config = dict(
    arch='tc_resnet',
    kernel_size=5,
    widths=[128, 160, 192],
    mixing='cutmix',
    adamw_lr_other_params=0.00081,
    grad_clip=1.0,
    adamw_weight_decay_other_params=0,
)
Rows from block 6 of a small sound classifier, named by matrix and row number. Rows with one number belong to one channel. Each number is 128 + 24 x the weight over its row's rms, rounded and kept within 0 to 255. All counts start at 0.
After each channel's rows are labels from the 100 clips, of 14848, where the channel reaches its highest value: "loudest band" is the band of the loudest frequency at the time of the peak. Only what is clearly more common there than usual is listed. The data: simulated sounds of rotating machines with and without faults.
# convs0: first width-5 conv (model.blocks.6.convs.0.weight, 160x160x5, each kernel summed), inputs 0-79
# convs1: second width-5 conv (model.blocks.6.convs.1.weight, 160x160x5, transposed, each kernel summed), outputs 0-79

convs0.65 [106 130 152 153 129  93 116 130  71 132 156 113  91 139 113 124  98 131 129 144 138 123 168 136 136 115 138 112  72 189 140 143 125 124 101 128 135 103  70 127  90 135  88  92 133 142  98  97 109 131 121 136 117 142 155 127 104 102 140 123  85 124 167 151 119  94 104 154 121 133 118 145 124 146 157  53 127 189  93 103]
convs1.65 [143 135 130 128 149 162 123 142  58  93 149 124 153 140 119 109 132 141 130 122  92 161 135 127 161 123 118 113 184 113 121 123 106 120 117 115 145 137 128 123 163  86 123 131 131 130 137 194 102 164 123 114  96 147 118 128 134 122 128 117 178 146 112 142 137  95 108 130 124 135  78 152 143 136 115 152  92  96 147 150]
loudest band: 2000 to 4000 Hz

convs0.64 [ 97 120 144 138 133 104 177 122 122 106 133 159 109  95 126 109 129 111 125 138 115 134 120 103 121 119 109 127 138  87 151 121 182 105 118 126 131 156 153 121 116 123 129  73 127 108  96 110 125 107 183 113  91 136 166 109 149 144 140 123 168 136  91 154 136  87 156 127 156 129  88  66 128 133 128 125 107 146 168 100]
convs1.64 [130 127 120 174 114 123  97 154 146 138 145 149 101 141  91 124 167 165 128 150 138 139 132 122 134 114 121 133  90 137 169 177 117 123 103 127  81 107 151 108 116 120 128 135 143 188 152 129 100 144 134  93 115 121 125 135 130 126  95 144 125 142 128 131 143 130 154 126 137 147  65 170 122 143 130 108 143 126 147 137]
loudest band: 2000 to 4000 Hz

convs0.79 [125 134 103  99 117 102 129 129 125 130 116 109 124 127 127 130 120 131 118 101 116 144 134 137  95 110 134 112 121 106 102 125 112 124 116 160 155  56 155 139  92 109 117 150 116 121 111 114 106 163 100 147 145 138 185 133 104 100 113 127 159 110 127 104 115  91 142  99  96  96 131 144 100 147 102  95 157 186 136 131]
convs1.79 [129 140 145 124  60 126 104 130 122 182 157 134 110  89 115 122 141 144 120  89 171 117 114 146 116  93  91 118  84 114 121 156 127 100 175 130 147 181 134 139 145 144 113 146 107 112 149  94 151 104 145 105 127 129 196 108 115 129 116  70 101  92  69 133  98 116 107 167 145 150 136 143  96 125 126 139 134  94 144 123]
loudest band: 500 to 1000 Hz

convs0.156 [129  96  84 124  99 108 112 121 130  97  91 128 106 117 120 141 101 164 125 117 131  87 129 101 144 131 135 108 132 149 117 139 130 111 121 102 123 156 133 114 155 125 125 134 162 109 115  80 111  68 148 147 152 151 148 107 116 124  98 128 112  99 119 154 114 115 121 147 153 115  91  97 164 151 112 102 103 148  78  91]
convs1.156 [170 134 131 159 133 150 114 161 112 112 127 169 137 166 120 122 108 172 122 103 103 123 123 121 183 110 135 109 130  96 147 129 123 113 137 122 102 118 109 174 133 112 156 146 132 151 107 157  66 120  82 149 113 118 129 117 141 135  89 148 148 166 146 128 117 124  91 155 151 160 167  95 105 125 135 157 117 113 125 136]
loudest band: 1000 to 2000 Hz; 500 to 1000 Hz

convs0.49 [101 111 169 111 121 116 114  96 122 131 107 183 154 132 135 103  90 135 140 144 162 131 116 106  77 111 154 139 116 144  90 148  98 175 130 117 102 125 140 147 153 139  83 103 130 149 102 132 106 128 143  83 175 116  75 142 132 150 178 130  81 145 140 119 128 118 153 138  97 121 112  88 122 114 148 131 120 138 105 191]
convs1.49 [152 156 134 123 126 144 143 161 138 117 143 173 146 108 162 134 121 138 127 150 131 125 126 133 157  85 119 115 140 131 100 155 149 101 156 108  91 138 122 144 100 139 138  89  71 117  89 131 146 142 130 149 114  96 120 146 132 112 140 151 167  98 167 153 158 111 112 120 134 115 119 167 127 165 112 144 141 130 122 115]
loudest band: 1000 to 2000 Hz

convs0.9 [112 102 145 140 111 108 115 154 109 171 172 146 123 123 117 116  87 101 147 109 118 112 117 135 163 124 130  81 106 159 137 125 125 118 148 127 116 113 137  86 145 120  83 131 148  84  90  90 136 143 142 113 148 111 130 113 117 119 118  87 104 110 151 116 149 105 137 124 160 130 174 136 112 121 112 121 149 167 133 114]
convs1.9 [122 124 117 128 176 146 145  94 164 130  96 127 149 105 127 101 205 138 114 148 148 124 125 145 132 136 123 122 149 172  65 144 128  66 107 160 123 140 104 133 166  97 108 121 143 146 190 135 115 119 115  99 127 123 166 151 141 117 120 138 154 139 122 160  91 156 134  96 130  86 137 115 123  95 125 120 138 126 121  99]
loudest band: 2000 to 4000 Hz

convs0.116 [149 153 132 114 134 142 131  71  96 149 137 126 109 174 103 112 129 136  93 137  92 125  98 148  88 122 130 123 107 127 156 122 178 118 114 154 141 147 151 136 129  97 113 118 128 148 119 123 123 101 125 149 125 129 130 110 134 126 125 138  58 134 161 116  89  94 115 101 161  96 105 119 155  86  86 115 117 162 165 106]
convs1.116 [149 140 130 116 145 152 152 139 118 132 124 134 129 140 107 168 120 143 122 123 137 157 113 139 122  95  80 145 133 143 135 134 156 140 105 198 112 131 111 134 131 165 142 100 185  92 119 136  96 143 136 118 156 137 131 149 109  94  99 132 138 169 172 137 118 114 111 155 102 110 117 119 114 147 122 157 151 135 104 126]
loudest band: 1000 to 2000 Hz

convs0.51 [118 120 141 150  73 149 105 157 163 165 128 181 126 103  67 151 129  90 122  85 113 112 157 168 135 159  93 124 146 105 122  97 136 106 111 104 116 110 134 150 164 129 101  92 123 104 144 139  91 120 134 173 104 104 181 128 139 146 123 155 123 117 110 124 132 119  73 112 120 136 135 133 112 132 107 132 111 104 194 135]
convs1.51 [136  98  91  89 122 134 121 147 187 113  99 129 106 112  76 121  93 112 124 124 136 134 126 139 163 145  81 116 105 115 117 100 128  78 126 146 118 150 144 152 143 103  97 146 132 193 106 115 130 107  98 100 146 130 145  95 137 117 102 123 116 159 113 122 155 141  91 106 154 141 117 125 138 112 125 100 191 120 142 118]
loudest band: 250 to 500 Hz

convs0.102 [119 127 155  83 159 110 151 126 165 119 155 128 132 159 147 175 140 131  94 122 135 110 124 147 128 121 133 136 125 180 112 162 144 121  86 161 115 143 136 141 165 112 109 117 114 114 105 162 144  92 117 113 112 109 131 125 131 177 117 133 176 115 119 122 139 137 114 109 117 108 115 118 123 101 111 146 115 104 152 181]
convs1.102 [173  57 163 176 118 154 122 165 100 121 164 161 157 150 123 156 161 147  94 110 113 124 106 132 167 112 110 117  94  93 135 103 131 139 130 131 107 119 153 154 124 138 160 100 137 145 163 163  99 117 165 175 165 163 115 137 142 117 122 145 112 110 174 125 123 137 132 138 181 137 154 114  98 135 112 170 154 114  84 161]
loudest band: 1000 to 2000 Hz

convs0.95 [138 149 129 127 138 121 100 141 101 180 128 158 101 129  53  88 108 103 154 132 132 172 154 149 123 143 112 143 124 146 144 113 149 101 158 118 107 133 117 135 111 112 122 117 128 138 139 119 112  90 164 144  88 137 141 135 153 108  98 195 141 108 109 172 133 159 126 151 127 126 111 166 166 125 101 139 154  89 119 149]
convs1.95 [117 147 113 124  92 134 103 143 128 154 163 161 108  94  93 116 121  99 117  77 139 103 105 105 105 113 114 133 152 106 120 155 126 155 130 146 127 167 142 128 185 166 101 163 158 116 112  74 142 104 119 154 145 122 137  91 133 136 131  68  82 109  45 107 105 115 120 166 117 157 145 151  93 119 131 128 133 115 111 111]
loudest band: 500 to 1000 Hz

convs0.134 [117 131 134  85 130 163 122 159 154 105  86 129 142 131 131 149 122 170 148 133 111 120 136 110 101 162  84 142 118 110 101 163 135 149  71 176 105 158 110 120 129 115 130 131 138 129 127 133  87 119 115 147 144 108 135 149 151 135 144 111 118 169 179 145  95 147 110 108 129 156 112 116 164 146 148 130 135 122 114 159]
convs1.134 [194 130 157 102 106 120  72 117  99 135 159 129 115 157 129 126 115 160 128 153 119 100 127  97 143 105 143 138 101 139 158 143 169 136 138 120 130 130 146 146 140 132 142  72 124  88 124 115  92 164 101 108 153 125 132 114 147 140 109 162 139 142 140 147 164 119 152 111 147 133 103 134 105 160 107 108 127 149 131  91]
loudest band: 1000 to 2000 Hz

convs0.148 [135 136 116 152 114 103 186 124 119 103 108 134 129 157 163 115 123 135 138 151 136 128 131 117 108 128 143 163 112 129  90 110 123 121  80 147 109 111 115 115  94 145 134 145 127 131 141 129 114 146 107 123 156 129 139 115 149 178 166 124  91 149 136 120  71 123 136 123 111 108 118 108 125  87 128 136 114  90 122 113]
convs1.148 [135 107 172 134  75 128  95 121 130 172 121 119 122 124 133 132 105 129 148  81 153 127 115 129 108  78 127 121 103 141 108 176 105 116 151 130 108 138 141 112 163 167 148 107 133 125 123  89 110  88 117 114 153 112 155 108 156 127 115  74 107 117  89 147  68 102 133 168 128 156 165 134 104 133 161 131 110  99 126 137]
loudest band: 500 to 1000 Hz